config.yaml
encoder_arch: "crnn"
model: "waveform VAE"
dataset: "single notes of 20 synthesised instruments"
train_examples: 78125
input: "waveform_16khz"
bottleneck: "kl"
encoder_norm: "batchnorm"
encoder_activation: "relu"
encoder_depths: [1, 1, 1, 1]
encoder_kernel_size: 5
encoder_wave_channels: 64
encoder_wave_strides: [5, 4, 4, 2]
encoder_widths: [96, 96, 96, 96]
encoder_rnn_width: 96
encoder_rnn: "gru"
encoder_bidirectional: false
encoder_rnn_residual: false
encoder_rnn_layers: 4
loss: "l1"
latent_channels: 64
decoder_norm: "batchnorm"
decoder_activation: "gelu"
decoder_widths: [16, 32, 64, 128, 128, 128]
decoder_blocks_per_level: 2
decoder_block: "plain"
decoder_attention: false
decoder_upsampling: "nearest_conv"
kl_weight: 0.1
optimizer: "adamw"
learning_rate: 0.0035
beta1: 0.9
beta2: 0.999
eps: 1e-10
max_grad_norm: 1.0
max_steps: 4500
batch_size: 128
epochs: 7.4
lr_schedule: "cosine_restarts"
final_lr_fraction: 0
warmup_steps: 450
weight_decay: 0.3
Rows from block 7 of the decoder of a small waveform VAE, named by matrix and row number. Each number is 500 + 40 x the weight over its row's rms, rounded and kept within 0 to 999. All counts start at 0. Numbers have three digits each. After the name is the row's rms in percent of the matrix's.
After each channel's rows are labels from the 100 clips, of 14976, where the channel reaches its highest value: "top examples" is what is common among them; "loudest band" is the band of the loudest frequency at the time of the peak. Only what is clearly more common there than usual is listed. The data: single notes of 20 synthesised instruments.
# conv: width-7 conv (decoder.decb.2.1.conv.weight, 64x64x7, each kernel summed), inputs 32-63

conv.3 113:577494527505487527489543490486497472512512505503533510576509412521508492466507512506448485479624
top examples: decaying tone; white noise; clipping; text has "clipped"
loudest band: 4000 to 8000 Hz

conv.36 078:536484458418460462502477480503386500504516452510407496479395556488493491448466515514523482514521
top examples: decaying tone; clipping; text has "clipped"; white noise
loudest band: 4000 to 8000 Hz

conv.21 094:501529536508470491509444468514521533430534483475522484503507555518478520466430449469438479410384
top examples: decaying tone; thin (high-pass)
loudest band: 1000 to 2000 Hz

conv.27 092:524522512516485473521517474494406510473503517476428480407513523418519500488518460453504534495524
top examples: decaying tone; clipping; text has "clipped"; white noise
loudest band: 4000 to 8000 Hz

conv.8 088:523484516506540480526499480491400495472525551487413511363484508449528509467520467490559512517525
top examples: decaying tone; clipping; text has "clipped"; white noise
loudest band: 4000 to 8000 Hz

conv.5 117:528469477495466482514488399501448502429510521460489460492514544460523505500499410433476488483508
top examples: clipping; text has "clipped"; white noise; instrument: harpsichord-like
loudest band: 4000 to 8000 Hz

conv.40 097:541503506481530459527513539504406510511526514518401485417455555462493522431452516492482504470504
top examples: decaying tone; clipping; text has "clipped"; white noise
loudest band: 4000 to 8000 Hz

conv.33 090:594533504452510475536538529518444517485584541488463484459444487469503497466512538485482528475577
top examples: white noise; clipping; text has "clipped"; thin (high-pass)
loudest band: 4000 to 8000 Hz

conv.9 096:625532492524523500565574489518550498466562563501503497479501507521553530557534454504501611457546
top examples: clipping; text has "clipped"; white noise; thin (high-pass)
loudest band: 4000 to 8000 Hz

conv.15 118:534522551470534486559482509500486581482507413539475515501489545512491587510491501505509501512449
top examples: thin (high-pass); octave 6; harpsichord-like
loudest band: 1000 to 2000 Hz; 2000 to 4000 Hz

conv.39 083:626561530529515535565506520553572507471570551489519509500514584538555549556512497515485526472511
top examples: decaying tone; clipping; text has "clipped"; harpsichord-like
loudest band: 4000 to 8000 Hz

conv.49 109:434522506513473439485483501441500504464448480483475512506489397488469410502483502514443532410430
top examples: octave 5
loudest band: 500 to 1000 Hz; 1000 to 2000 Hz

conv.35 089:516478477498506482530543426472411515437485504470448438428498508506516486499513439422531480472508
top examples: clipping; text has "clipped"; white noise; thin (high-pass)
loudest band: 4000 to 8000 Hz

conv.10 080:535440487494495452485499449479407491451511496510475498432464519436516507479496447486546548481512
top examples: clipping; text has "clipped"; white noise; thin (high-pass)
loudest band: 4000 to 8000 Hz

conv.11 084:499543503488448477462396439540507521460539449467499505513481499481457445471475497540392509453462
top examples: decaying tone; octave 5; harpsichord-like; thin (high-pass)
loudest band: 1000 to 2000 Hz; 2000 to 4000 Hz

conv.37 097:608554466503446479540526507512442497492593479510525519532413464507482482521471506554513468394486
top examples: thin (high-pass); white noise
loudest band: 4000 to 8000 Hz